From a checkpoint of a small audio captioner.
Model: 2.2M parameters, encoder arch mobilenet_v2, encoder widths [24, 40, 72], decoder activation reglu.
Data: trained on synthesised imitations of 52 everyday sounds, one a clip, 39062 training examples, 4.8 epochs.
Rows from block 2 of the text decoder of a small audio captioner, named by matrix and row number. Rows with one number belong to one neuron. Each number is 50 + 15 x the weight over its row's rms, rounded and kept within 0 to 99. All counts start at 0. After the name is the row's rms in percent of the matrix's.
After each neuron's rows are labels from the 100 texts, of 14976, where the neuron reaches its largest size: "tokens" is the input token at the peak. Only what is clearly more common there than usual is listed. The data: synthesised imitations of 52 everyday sounds, one a clip.
# gate: MLP gate (decoder.blocks.2.mlp.gate.weight, 336x128), inputs 0-127
# fc1: MLP up (decoder.blocks.2.mlp.fc1.weight, 336x128), inputs 0-127
# fc2: MLP down (decoder.blocks.2.mlp.fc2.weight, 128x336, transposed), outputs 0-127

gate.136 103:60 39 68 54 31 72 59 61 35 56 42 51 42 62 29 27 30 45 39 31 78 83 48 43 53 20 56 51 30 12 58 39 45 74 72 49 65 49 63 69 56 69 39 49 56 63 36 62 47 36 57 70 33 71 30 39 51 59 53 71 53 58 37 53 57 54 46 46 56 37 62 69 37 62 61 41 53 73 30 33 57 31 55 64 74 87 53 28 72 56 69 59 66 50 58 58 89 43 40 35 57 51 45 66 48 71 36 67 88 68 56 36 68 47 56 42 45 43 35 38 48 54 48 69 74 40 37 57
fc1.136 100:28 36 14 77 50 31 61 78 41 49 31 30 36 51 12 60 28 59 47 50 61 62 69 43 66 70 87 54 58 35 69 44 51 28 48 70 42 57 62 52 51 45 49 46 71 52 45 48 69 29 80 48 50 49 71 49 52 25 52 60 48 42 42 51 42 50 46 65 35 59 28 62 59 55 55 86 57 45 57 39 52 56 44 44 60 66 56 39 34 45 83 47 61 89 47 55 33 50 57 21 35 60 25 61 42 62 44 18 55 64 43 50 75 58 71 41 68 55 44 45 25 54 62 67 44 44 66 38
fc2.136 093:67 71 51 58 37 61 28 57 70 68 50 70 40 59 43 47 46 65 45 41 73 47 47 35 76 33 61 36 88 30 78 66 51 63 77 64 39 67 30 53 29 66 49 57 52 67 37 67 69 31 38 61 23 47 66 54 38 51 64 25 44 54 46 32 36 46 35 41 56 69 53 56 51 47 49 47 54 34 23 53 54 45 29 57 56 43 52 22 34 57 72 56 49 49 56 39 50 43 62 35 25 44 59 66 64 57 58 65 38 19 55 97 64 59 51 62 24 39 48 63 44 75 63 68 12 43 58 58
tokens: "o"

gate.120 100:25 55 32 52 54 42 55 61 76 51 72 45 65 52 27 23 49 29 63 46 77 51 33 36 60 36 25 18 66 74 61 48 52 35 65 64 72 36 43 35 37 69 39 59 65 38 60 15 43 49 34 39 54 63 63 41 62 64 52 46 47 53 51 89 58 63 30 55 69 71 41 59 31 76 61 41 53 59 86 55 59 44 53 61 68 25 63 78 77 39 50 69 74 44 54 61 46 54 53 56 80 66 81 67 43 59 42 51 44 46 35 58 55 69 59 40 59 37 48 40 52 52 44 68 54 44 76 52
fc1.120 099:47 73 47 32 32 55 52 27 46 11 66 77 32 79 45 76 44 51 60 53 26 35 51 57 08 84 47 62 53 70 46 58 62 52 59 75 61 56 39 44 61 44 55 35 39 73 36 28 37 35 43 40 22 38 66 55 53 47 51 64 36 50 34 69 58 38 20 24 44 57 73 53 44 47 24 37 40 46 28 07 40 44 39 48 33 50 48 48 35 50 41 19 54 52 50 50 39 39 39 71 31 64 64 55 52 40 50 40 68 68 48 38 44 70 57 60 26 57 49 59 58 37 61 50 54 54 46 26
fc2.120 101:60 56 27 42 40 76 74 83 40 56 29 23 38 46 77 30 68 58 50 66 12 39 35 29 51 39 54 53 48 35 53 35 72 76 55 57 74 42 50 64 82 64 50 55 50 55 55 51 53 51 65 70 53 44 69 36 73 34 57 29 44 37 28 44 37 40 60 72 41 37 43 60 52 44 32 55 32 64 63 27 60 55 53 38 44 38 49 33 57 30 44 66 48 18 54 26 43 43 32 60 43 56 39 49 43 67 35 86 70 52 71 60 58 55 36 54 64 29 15 58 44 66 30 47 69 43 41 47
tokens: "g"; "t"

gate.63 102:47 49 58 62 58 37 27 75 30 42 78 51 32 59 25 43 69 40 71 71 80 78 45 67 31 32 56 52 46 48 53 43 44 53 50 41 72 37 47 58 51 40 51 51 30 56 33 52 40 42 23 50 65 71 37 76 24 47 40 53 86 46 47 45 29 57 55 61 49 58 65 73 50 48 27 83 38 61 60 66 39 34 42 68 65 44 84 57 51 19 51 49 56 46 66 35 57 49 28 50 45 64 32 51 28 65 49 56 56 35 22 49 31 54 61 60 32 71 56 57 58 54 59 61 48 97 53 60
fc1.63 095:41 47 62 74 37 27 37 44 80 25 48 42 47 58 70 74 63 64 53 50 63 49 67 31 34 76 28 42 47 58 55 36 72 59 64 57 70 52 61 75 49 73 68 47 64 61 43 43 27 38 79 64 36 58 55 65 64 42 31 55 46 51 34 47 31 27 58 23 37 67 27 49 33 36 54 25 72 45 28 36 59 37 42 48 41 56 61 41 42 40 67 24 56 33 59 50 54 45 69 58 75 51 61 42 67 35 50 64 63 40 25 52 33 34 41 49 42 59 27 47 71 37 64 87 49 63 59 16
fc2.63 104:74 53 51 70 50 70 30 59 53 41 58 45 52 12 35 40 44 51 63 56 46 51 47 46 72 52 77 55 62 48 63 57 48 71 43 41 52 39 62 94 54 29 35 56 54 59 39 45 34 52 57 73 59 62 33 72 56 77 25 57 47 34 30 52 53 49 29 37 50 62 73 48 30 45 50 47 53 43 31 61 43 62 41 62 34 35 44 57 61 39 71 51 44 46 57 60 31 63 63 30 20 57 44 38 52 69 53 34 20 01 53 74 68 50 21 21 57 56 45 64 24 59 20 61 46 52 59 71
tokens: "b"

gate.275 093:48 57 41 34 70 64 58 52 92 84 33 51 22 46 55 55 49 48 67 71 57 66 36 06 44 59 52 11 63 60 58 54 45 56 51 44 39 47 66 64 33 48 31 49 70 43 42 38 59 58 50 21 45 35 69 45 26 45 74 57 64 40 43 50 45 71 55 65 19 80 56 31 47 91 37 68 46 64 61 39 40 58 51 70 43 54 30 45 61 36 31 51 58 46 39 57 50 38 54 40 40 62 42 51 48 56 45 87 66 57 44 46 34 58 43 48 52 92 58 64 55 38 31 38 49 41 64 63
fc1.275 092:45 42 66 38 54 55 49 58 66 63 46 58 37 62 44 42 66 35 66 70 31 86 45 31 40 45 63 57 78 40 55 51 38 45 50 55 63 57 81 65 68 33 32 44 60 68 57 44 57 88 35 36 28 19 37 38 14 51 59 61 46 51 51 60 54 66 49 45 36 81 67 35 38 59 64 41 34 41 44 57 77 61 46 53 51 74 65 27 60 31 59 29 70 48 43 35 50 46 65 42 67 60 64 61 26 66 77 70 67 38 64 27 60 81 41 72 58 62 57 57 68 53 59 31 33 30 59 41
fc2.275 106:66 47 22 51 54 58 71 46 67 38 19 48 19 69 44 46 45 73 48 58 46 67 63 54 23 27 25 42 35 25 50 49 46 78 66 35 31 59 50 75 23 51 72 59 68 65 47 63 55 59 54 28 48 60 20 24 57 57 76 68 65 33 61 27 39 41 53 43 15 15 62 66 44 33 49 65 29 48 45 29 75 52 49 30 43 47 45 46 52 44 29 41 52 49 34 45 48 47 46 32 44 38 43 71 63 50 56 23 43 53 62 32 29 60 69 38 42 56 49 31 39 36 56 49 32 59 34 48
tokens: "g"

gate.5 104:53 70 58 79 71 20 58 53 59 53 26 56 34 61 37 40 90 44 50 45 56 70 51 34 65 94 60 59 54 66 57 52 41 53 46 41 83 54 60 69 46 27 47 40 34 47 37 46 46 54 52 55 47 67 39 35 23 71 43 67 58 33 40 54 54 14 55 55 24 10 33 54 47 51 45 76 41 42 65 59 57 58 50 56 58 28 85 26 49 57 42 54 66 53 52 47 30 76 68 65 28 57 58 44 32 58 49 59 60 35 42 26 35 50 46 59 62 64 51 64 80 49 53 70 53 57 60 37
fc1.5 108:64 71 46 40 47 41 73 56 53 57 48 59 52 54 68 68 39 35 50 62 72 37 53 48 64 24 43 36 63 53 60 49 55 44 40 49 56 94 25 35 50 39 37 48 68 45 41 71 59 33 28 31 69 00 60 68 47 53 63 43 56 49 56 50 44 39 45 67 48 35 70 44 51 40 25 59 57 58 40 45 37 73 32 29 35 49 17 47 42 65 57 62 44 62 45 66 63 27 39 63 81 53 48 72 26 46 50 45 68 43 66 36 39 54 78 45 31 19 27 33 46 34 40 42 61 40 69 79
fc2.5 104:53 32 63 59 66 42 51 43 51 65 63 51 31 43 47 44 53 62 15 56 52 32 69 27 33 84 56 50 29 42 46 47 59 42 51 47 66 90 40 39 41 50 31 41 48 45 55 47 57 53 39 52 27 40 41 48 45 60 54 64 38 61 84 63 37 37 19 42 38 36 33 30 33 57 62 36 65 72 55 47 38 17 85 36 46 57 39 60 51 57 39 78 34 20 58 56 19 50 48 49 42 36 40 38 65 39 45 49 21 62 51 16 53 52 32 66 45 54 61 45 46 62 50 05 35 55 75 52
tokens: "b"

gate.35 102:43 39 57 66 61 31 49 49 61 48 53 89 47 75 67 67 62 45 40 14 49 43 17 52 55 51 40 64 49 49 72 22 59 40 77 50 42 49 36 48 29 49 09 47 56 78 63 60 73 57 28 43 66 27 42 70 55 45 67 49 62 43 24 59 57 25 41 37 73 42 59 23 46 36 53 38 49 51 50 55 56 57 71 53 54 41 26 44 37 42 59 59 57 66 68 46 51 24 10 55 28 46 40 42 30 44 52 50 30 63 46 51 63 52 42 75 79 62 67 55 41 44 29 48 71 54 34 39
fc1.35 091:52 57 69 41 52 65 33 66 61 63 71 48 63 68 67 51 80 48 43 67 65 75 47 72 59 60 45 46 34 19 42 42 63 56 37 52 37 47 68 52 57 82 43 35 23 21 62 67 66 65 71 54 58 34 65 43 54 62 51 48 68 57 46 40 67 32 76 63 57 38 52 44 54 46 64 26 58 57 70 68 45 51 00 49 41 51 57 59 78 42 43 28 46 28 80 41 29 31 60 34 46 47 63 37 33 42 57 62 42 40 55 50 51 23 15 78 54 45 34 52 43 54 53 37 59 70 30 37
fc2.35 090:57 56 78 53 72 45 20 81 53 57 58 77 42 43 30 37 57 40 51 23 45 42 53 36 91 44 44 57 25 39 52 40 67 44 37 66 30 66 32 44 37 44 43 40 42 50 79 45 56 26 64 49 73 46 53 35 58 39 49 51 52 74 85 51 49 36 50 69 62 63 58 57 52 50 28 48 29 87 64 46 60 38 37 45 47 45 44 71 50 43 50 55 55 21 59 44 66 42 79 53 57 36 28 47 70 42 44 54 48 45 20 26 73 56 59 79 65 32 53 39 66 55 42 74 54 43 75 28
tokens: ","

gate.241 084:63 14 48 60 58 45 73 91 65 65 48 46 73 50 44 66 67 54 47 47 75 70 40 50 43 45 58 28 67 59 65 69 40 54 72 44 46 59 65 35 54 56 65 63 71 53 65 47 44 65 94 56 57 45 37 91 59 58 40 21 55 56 43 63 67 74 40 69 35 70 53 49 49 28 58 27 55 52 65 76 55 51 32 20 42 34 42 60 75 28 38 60 78 38 64 43 30 40 48 62 48 33 46 48 61 59 34 59 41 39 42 60 31 50 49 73 54 58 71 67 50 52 36 45 69 40 65 40
fc1.241 088:64 41 44 59 47 40 64 48 55 54 58 90 51 76 60 53 75 54 43 55 59 64 45 48 52 34 43 39 53 54 79 14 48 28 43 45 44 33 68 64 38 30 29 43 68 39 31 45 58 67 59 57 47 73 41 48 67 38 80 28 37 41 58 98 62 66 42 49 42 48 25 46 53 45 49 28 49 34 79 48 44 57 58 39 64 67 49 69 64 34 48 63 45 27 39 59 55 85 38 28 74 26 86 49 60 75 55 30 51 64 53 72 50 57 48 41 67 63 49 60 60 49 47 39 64 68 36 50
fc2.241 089:53 58 65 30 67 56 45 48 79 19 72 44 68 48 46 62 20 58 42 40 69 56 72 65 52 42 33 46 67 20 65 78 37 48 42 47 44 62 52 57 24 43 67 40 38 35 66 34 53 51 56 54 63 50 23 63 25 83 45 58 58 54 33 35 64 27 58 55 47 36 63 54 48 79 63 45 52 66 78 26 32 50 22 38 37 24 55 37 70 62 44 46 50 58 25 55 26 39 52 41 52 44 36 56 67 42 87 30 40 40 44 28 30 39 31 57 42 56 54 47 65 45 33 49 33 27 29 56
tokens: "g"

gate.224 106:34 45 45 47 74 80 30 51 38 66 46 27 43 36 56 36 58 32 56 49 58 73 24 42 56 66 58 53 40 69 45 35 69 62 35 48 33 55 49 57 46 53 33 64 48 44 82 47 22 35 47 51 39 57 34 30 58 53 30 50 51 47 71 62 40 68 52 26 42 46 48 46 27 62 34 62 54 81 50 35 46 41 42 36 74 55 48 42 57 69 33 67 63 35 39 26 46 41 53 60 45 30 48 51 52 79 62 29 50 76 26 47 45 32 51 82 37 76 33 22 24 25 69 15 65 66 44 70
fc1.224 103:64 51 91 61 46 56 31 64 52 52 38 47 35 12 58 70 41 63 43 65 35 66 56 59 52 67 62 40 63 59 52 18 63 74 38 34 53 44 45 61 48 22 56 43 57 42 51 42 15 41 44 57 78 61 39 47 61 42 24 47 48 57 41 89 33 59 41 36 62 37 39 65 39 71 58 28 45 87 45 66 36 39 54 75 57 53 56 32 33 32 47 69 67 51 43 55 45 59 50 57 42 46 44 28 74 50 78 64 57 35 56 65 40 13 70 64 29 49 37 45 55 35 34 42 55 39 40 75
fc2.224 107:56 40 39 41 52 34 50 54 28 45 41 60 55 44 46 68 57 75 45 44 71 40 45 72 32 64 74 49 70 44 36 55 60 47 41 60 82 49 62 45 75 63 39 51 42 39 65 73 38 55 56 52 45 26 58 53 40 61 57 52 63 37 37 67 49 32 64 67 56 38 12 12 62 42 39 33 42 50 52 48 25 66 55 54 24 69 42 39 72 57 64 38 32 52 10 73 53 66 41 41 63 37 31 67 13 69 53 57 68 66 26 61 41 70 46 47 68 67 48 66 78 33 66 41 34 29 35 58
tokens: "o"

gate.150 083:45 69 59 33 65 54 69 37 66 48 36 33 57 55 37 69 23 32 64 35 46 67 26 46 49 77 51 40 17 42 39 68 47 44 44 56 41 48 24 40 50 47 49 73 31 57 43 66 45 50 46 65 36 68 25 20 71 63 24 67 48 59 67 76 45 31 68 64 40 45 59 73 38 39 55 38 77 38 31 42 53 72 45 48 30 43 17 57 66 23 79 43 23 62 37 31 45 53 69 48 42 35 63 47 59 62 59 60 41 47 54 56 25 23 61 69 52 53 51 30 57 36 50 64 37 59 73 32
fc1.150 088:69 45 49 19 49 38 70 37 60 62 57 48 55 34 69 40 48 60 60 32 39 33 69 47 73 60 48 59 62 64 28 53 51 65 60 58 34 45 38 46 26 50 26 49 85 23 43 58 70 11 49 44 29 38 77 53 58 75 64 48 37 51 62 43 62 80 39 38 64 61 42 42 64 55 34 42 84 28 39 28 36 65 38 64 53 39 43 47 52 62 26 63 60 31 42 41 43 63 29 44 60 65 32 59 31 61 46 35 28 62 74 51 59 44 23 21 60 38 34 41 36 35 41 28 52 31 36 43
fc2.150 089:42 46 30 44 46 62 38 36 58 45 46 62 41 46 78 53 86 46 58 60 35 49 29 51 55 60 34 58 62 32 56 67 35 33 94 65 55 73 42 29 60 66 76 50 62 25 73 61 29 63 50 59 39 69 77 36 46 51 29 33 37 35 47 66 46 55 43 46 22 46 67 59 57 29 59 60 34 38 60 69 39 38 50 33 60 35 24 49 37 63 54 58 54 36 59 59 46 70 45 67 55 21 65 44 65 70 60 55 19 59 65 26 33 42 45 70 40 63 71 39 45 71 64 69 71 56 68 70
tokens: "o"; "p"

gate.34 105:57 38 44 61 59 51 59 51 13 35 33 44 68 76 63 57 39 49 41 51 46 59 49 75 50 49 37 57 59 40 55 48 52 38 20 48 33 50 68 39 48 53 46 42 35 52 37 74 49 77 66 83 56 71 62 61 51 61 73 56 55 56 46 22 56 38 84 41 54 61 61 72 40 54 50 45 55 47 47 69 56 54 56 71 43 36 60 26 24 80 39 53 30 84 86 33 64 51 41 65 64 80 40 35 78 33 32 76 62 67 36 76 43 67 71 58 51 42 54 21 45 56 46 38 39 47 48 63
fc1.34 106:69 14 32 43 31 65 40 37 75 41 55 44 37 28 53 43 73 62 59 57 53 41 53 35 57 74 25 08 52 53 29 39 25 35 28 40 45 83 61 42 46 66 30 35 64 42 55 45 25 43 51 52 57 39 48 49 65 34 35 43 49 59 50 60 57 75 73 32 38 16 47 31 62 35 44 38 37 35 39 20 54 34 61 74 38 62 56 59 47 64 34 33 48 12 46 50 53 38 44 41 71 35 54 37 50 48 75 28 36 39 57 68 62 53 31 48 56 58 41 40 66 35 45 56 20 48 41 50
fc2.34 095:51 41 42 36 46 44 37 38 61 67 57 34 51 38 32 65 28 26 49 75 00 39 37 70 27 17 72 75 63 41 08 74 26 49 50 44 46 64 50 72 60 72 47 61 41 43 58 55 52 34 46 58 31 41 55 56 53 41 46 29 55 23 36 56 49 63 56 53 43 82 46 42 61 53 53 45 27 52 59 57 42 51 73 55 62 38 32 39 51 54 38 63 67 65 50 55 54 69 52 71 75 45 45 37 37 54 43 80 31 09 54 65 25 50 45 71 37 57 47 43 43 35 29 44 52 63 47 50
tokens: "o"

gate.17 110:43 76 34 27 51 50 35 55 64 48 28 56 47 63 48 16 28 62 42 42 57 73 53 52 74 46 51 79 59 66 81 60 47 34 37 68 81 46 36 45 48 32 47 78 51 34 67 62 57 60 64 62 35 72 49 41 36 61 38 42 69 36 70 55 45 52 31 58 29 66 38 29 31 55 60 62 50 50 30 58 57 53 51 38 64 51 34 41 18 49 35 35 54 61 36 39 34 53 60 41 20 46 60 74 41 38 60 67 64 56 75 74 52 60 45 39 47 44 64 88 65 45 31 48 80 67 51 18
fc1.17 098:59 27 34 47 52 48 29 72 52 16 48 55 47 59 63 57 57 37 66 70 70 68 49 38 64 37 65 74 62 41 56 68 39 57 57 49 75 48 45 49 55 47 19 85 54 35 41 50 79 31 32 14 27 58 17 50 31 62 61 45 35 56 73 48 41 39 48 50 31 62 42 63 69 58 45 67 46 54 53 55 70 38 43 38 61 68 59 50 47 45 57 22 51 70 60 57 48 59 40 36 39 36 46 59 20 15 55 53 52 66 58 27 34 76 40 66 43 60 39 62 55 41 22 15 49 42 58 68
fc2.17 105:60 39 59 36 66 60 72 74 76 45 35 48 25 46 24 51 46 76 48 50 23 58 53 43 44 58 49 63 29 68 27 20 25 39 43 60 50 49 69 58 48 15 42 38 57 26 45 42 48 58 63 55 51 92 57 40 54 52 67 62 27 49 34 41 62 45 46 42 33 33 65 59 21 62 55 38 53 66 59 40 55 40 53 34 86 50 39 42 51 52 48 68 64 24 50 48 47 63 39 57 55 55 50 64 83 45 30 20 31 61 61 42 61 75 56 77 48 46 43 42 43 76 80 38 67 53 70 64
tokens: "b"

gate.289 093:43 39 51 54 41 63 33 53 28 50 44 83 47 33 45 44 37 60 41 40 66 36 45 73 73 75 39 41 61 57 82 49 33 49 50 41 39 38 71 47 45 35 57 24 29 71 49 70 74 46 59 71 27 41 44 51 58 43 40 30 54 39 73 66 45 79 59 50 74 63 78 02 40 48 32 44 65 57 57 52 44 51 33 67 44 42 42 36 42 68 45 60 49 61 47 34 36 60 61 66 58 42 40 27 24 50 66 72 74 85 42 59 44 31 37 78 48 71 38 57 44 43 69 67 56 58 28 49
fc1.289 092:43 48 25 60 77 56 40 42 59 41 24 19 57 25 65 55 35 75 28 35 34 79 44 31 45 33 71 32 42 45 33 65 56 59 61 40 53 59 52 45 57 48 64 70 74 81 22 30 27 63 53 32 55 43 63 71 48 30 41 40 53 35 55 44 62 23 41 67 41 65 40 42 38 65 67 60 32 39 40 41 51 53 65 43 25 30 53 46 52 38 38 38 44 67 31 38 44 45 47 59 51 42 59 43 61 83 33 75 31 54 45 38 38 53 62 01 51 34 72 51 47 33 54 42 57 41 46 71
fc2.289 090:71 85 44 48 67 36 39 42 37 75 50 52 55 26 55 50 53 55 34 29 61 39 73 27 63 27 79 36 44 31 38 71 58 48 42 57 50 32 77 62 37 47 45 52 71 59 52 75 80 72 21 53 83 48 50 71 60 57 57 46 50 47 28 41 38 41 46 40 54 66 46 44 53 53 48 48 22 29 48 53 48 69 81 40 66 59 52 15 61 59 43 62 28 87 39 40 56 47 42 43 46 46 79 46 51 60 43 10 43 50 63 55 47 51 41 24 30 62 56 49 49 38 43 53 51 44 32 24
tokens: "b"

gate.333 091:58 25 44 63 41 73 25 32 40 62 61 63 49 53 75 51 46 39 45 24 44 46 22 50 74 52 83 54 39 53 47 57 74 46 42 63 23 42 48 43 67 39 35 46 50 59 41 51 56 68 51 70 67 43 23 86 44 41 37 34 35 63 42 64 51 36 75 71 56 48 61 50 65 72 50 55 45 54 71 55 46 66 35 43 37 65 66 62 44 69 43 71 67 55 65 52 55 45 48 40 65 06 28 39 56 37 55 32 26 33 30 43 52 54 46 50 59 28 74 27 29 25 43 70 71 53 57 20
fc1.333 092:37 56 67 82 59 59 41 67 45 31 77 76 60 63 79 44 65 20 46 45 55 56 19 71 46 62 65 60 69 43 31 46 64 47 66 62 44 37 26 48 59 36 52 66 48 30 32 47 73 40 51 42 54 45 43 69 55 52 63 41 54 43 26 47 49 23 70 41 72 80 41 38 61 48 63 39 51 37 81 56 23 57 32 33 78 57 24 42 42 28 43 34 54 50 51 53 48 41 69 34 62 44 31 40 66 23 39 35 42 56 78 37 54 47 59 62 59 27 61 37 32 42 62 71 37 69 73 49
fc2.333 083:52 53 82 45 63 58 21 27 50 74 63 53 66 23 40 34 43 57 46 66 28 28 33 16 68 51 62 30 50 67 24 41 28 32 39 45 39 63 59 46 45 41 48 49 31 37 58 61 70 36 67 23 16 32 54 35 40 62 60 65 51 60 62 20 57 27 67 32 55 37 64 36 42 53 56 43 70 88 54 51 45 64 60 42 25 72 46 54 48 60 34 66 63 46 48 69 65 59 46 47 70 70 28 34 69 47 64 52 55 55 62 64 53 46 38 53 65 65 54 51 73 54 40 56 47 14 53 29
tokens: ","

gate.73 098:34 41 44 36 56 64 76 36 66 71 44 69 42 68 51 45 27 45 31 61 40 54 26 55 71 69 51 69 73 31 51 39 64 53 28 83 53 62 51 53 56 63 61 56 56 47 24 43 56 20 45 62 52 56 51 26 34 31 23 57 33 48 53 76 32 65 51 58 29 34 27 44 42 57 62 40 33 49 34 59 49 82 42 81 51 39 40 68 49 59 28 38 46 43 59 57 47 05 39 50 62 38 60 54 62 53 37 63 66 64 69 42 53 40 32 85 42 39 50 41 38 12 55 56 42 62 71 46
fc1.73 095:49 52 56 62 56 34 48 60 67 29 65 24 55 70 54 36 52 43 49 51 26 57 44 32 33 69 65 47 59 18 60 51 41 51 71 40 63 59 54 28 29 38 74 34 61 47 58 58 59 61 45 49 40 87 68 51 11 48 60 27 63 40 52 57 59 54 65 54 60 40 48 39 44 39 78 31 76 32 28 36 64 60 54 53 37 53 48 67 52 42 65 51 33 53 18 41 36 45 68 41 66 37 70 73 08 26 32 42 42 56 44 51 67 59 48 60 65 65 37 79 37 65 32 11 40 57 44 51
fc2.73 095:36 48 40 59 26 32 85 45 48 39 66 65 56 43 44 49 71 41 75 28 50 51 40 48 34 37 40 36 42 31 36 49 74 41 40 65 52 60 48 63 37 31 50 76 59 59 51 55 41 54 62 39 31 55 30 59 63 42 71 22 46 26 26 34 52 56 10 32 35 54 55 32 33 63 50 43 41 42 43 06 65 51 72 30 33 38 30 55 57 53 44 31 66 38 19 39 38 68 38 33 31 63 59 36 22 56 56 53 71 49 39 27 47 56 59 45 55 67 71 65 53 47 48 47 79 34 63 27
tokens: "o"; "s"

gate.8 097:65 69 31 62 54 55 69 51 39 46 43 52 61 54 32 59 50 50 46 48 41 39 18 37 76 69 38 33 61 51 64 62 20 34 54 34 19 53 38 33 34 46 34 68 33 59 43 36 29 64 42 39 34 18 34 38 21 51 35 60 33 47 65 39 51 56 53 63 52 76 86 46 54 40 29 51 33 43 68 58 37 46 33 88 41 39 56 47 53 26 11 57 37 40 74 44 55 41 42 34 80 41 48 64 47 29 56 66 50 56 42 11 39 70 42 67 52 29 37 48 53 43 51 54 51 30 54 53
fc1.8 095:47 49 26 57 60 35 45 55 46 56 35 59 40 86 34 29 56 36 28 30 49 63 15 64 52 04 43 39 43 70 69 68 50 46 44 35 60 58 70 57 34 34 61 63 31 43 74 47 50 33 48 28 47 45 28 56 47 61 35 43 61 48 64 48 27 30 70 43 49 82 43 49 51 46 29 31 27 69 66 52 22 52 27 64 36 54 38 67 43 88 37 52 40 57 51 29 67 63 54 70 49 62 44 55 16 62 52 66 50 57 46 66 40 56 51 34 62 34 56 55 60 47 18 51 62 71 48 54
fc2.8 098:62 64 73 46 60 37 57 43 70 49 34 64 46 73 56 52 59 69 70 42 08 79 49 34 49 50 31 50 32 49 56 55 64 50 62 64 66 45 40 69 53 63 64 25 28 28 51 61 38 76 47 59 59 64 49 53 84 44 35 29 42 77 66 36 31 35 70 43 58 53 45 58 29 86 30 17 51 87 62 57 65 46 43 66 59 56 28 13 60 44 43 47 63 61 40 48 34 54 70 42 48 30 47 59 84 55 70 49 44 60 66 35 51 47 54 38 48 59 33 54 58 47 73 51 37 57 54 53
tokens: "b"

gate.253 111:49 40 46 50 42 60 31 49 57 62 63 55 60 60 76 60 36 02 42 42 73 49 37 41 61 32 58 54 46 49 45 38 42 56 59 36 63 21 21 52 34 43 58 43 57 49 58 46 42 47 47 33 50 48 60 55 35 16 82 67 70 39 88 76 36 52 49 46 33 46 57 63 05 44 44 59 54 34 65 59 33 71 56 32 50 24 32 27 53 37 65 49 42 70 44 41 50 42 62 42 67 59 31 41 40 39 29 62 86 55 54 48 32 44 34 45 40 62 31 36 53 22 31 47 54 78 40 59
fc1.253 120:60 42 36 60 56 49 28 42 77 79 57 35 73 47 58 52 08 37 30 54 64 64 39 49 44 41 53 21 62 60 56 54 29 59 60 44 40 30 38 67 44 50 80 34 54 53 44 50 00 56 32 31 44 58 65 45 24 18 62 23 38 23 66 61 20 43 39 45 49 70 50 56 28 33 35 23 57 54 54 59 45 59 76 52 54 35 61 53 42 47 83 51 42 50 61 34 41 41 55 55 72 55 38 28 44 50 40 49 41 62 59 35 53 47 36 62 37 55 68 30 57 25 65 57 56 72 60 57
fc2.253 110:50 50 46 46 73 46 54 54 54 55 44 81 60 47 44 60 31 79 43 33 64 87 32 59 61 32 38 39 66 37 16 21 57 57 47 31 67 16 64 46 55 58 62 43 40 49 58 56 45 60 38 31 53 58 36 57 52 48 52 62 73 57 56 37 51 51 26 63 72 50 47 57 46 55 46 58 81 43 67 60 61 47 44 39 70 39 59 16 58 35 52 67 30 62 39 08 45 56 45 48 45 62 63 44 37 07 35 51 59 65 78 78 59 45 23 33 50 65 68 67 52 22 58 69 53 41 50 56
tokens: "o"

gate.10 099:58 37 38 52 67 34 33 79 22 39 65 32 71 57 71 47 63 39 48 38 60 62 42 54 87 45 60 33 71 29 56 34 47 34 19 51 26 53 64 48 24 44 50 35 32 56 38 63 57 38 90 48 44 76 23 63 54 54 58 65 53 47 79 61 37 45 63 54 31 42 56 71 30 54 67 59 74 35 72 64 53 49 45 44 49 51 39 46 68 61 71 58 78 65 63 59 20 74 29 61 60 43 48 31 57 31 45 46 39 51 30 36 61 40 44 72 36 57 35 62 39 40 44 47 72 38 68 41
fc1.10 093:33 63 26 24 25 59 31 30 50 29 05 33 25 65 41 47 52 61 62 37 27 35 42 73 57 77 61 50 52 62 48 88 61 59 65 34 80 44 75 65 79 63 34 38 34 27 34 63 48 68 27 53 59 65 48 29 46 46 52 37 57 60 57 32 40 60 61 61 56 50 49 57 46 28 63 76 53 57 35 65 24 37 30 46 37 52 33 23 40 39 46 51 36 56 45 44 77 62 53 48 33 42 47 55 69 62 52 51 54 32 50 36 33 39 45 59 55 35 44 63 54 40 65 71 34 46 32 62
fc2.10 103:43 45 41 53 48 44 70 56 25 61 14 48 44 71 48 32 53 66 49 64 28 20 41 30 36 62 23 49 52 58 48 49 51 28 99 58 52 55 51 70 63 51 34 49 60 39 41 39 61 72 77 58 73 45 75 56 52 34 42 46 45 56 49 42 44 52 69 61 73 55 49 55 55 18 62 67 63 38 24 63 70 67 58 51 41 29 48 55 59 45 39 52 61 38 71 38 29 36 75 31 42 34 27 48 64 30 46 32 56 63 47 41 69 56 65 55 56 59 36 72 69 74 53 16 59 74 56 65
tokens: "g"; "h"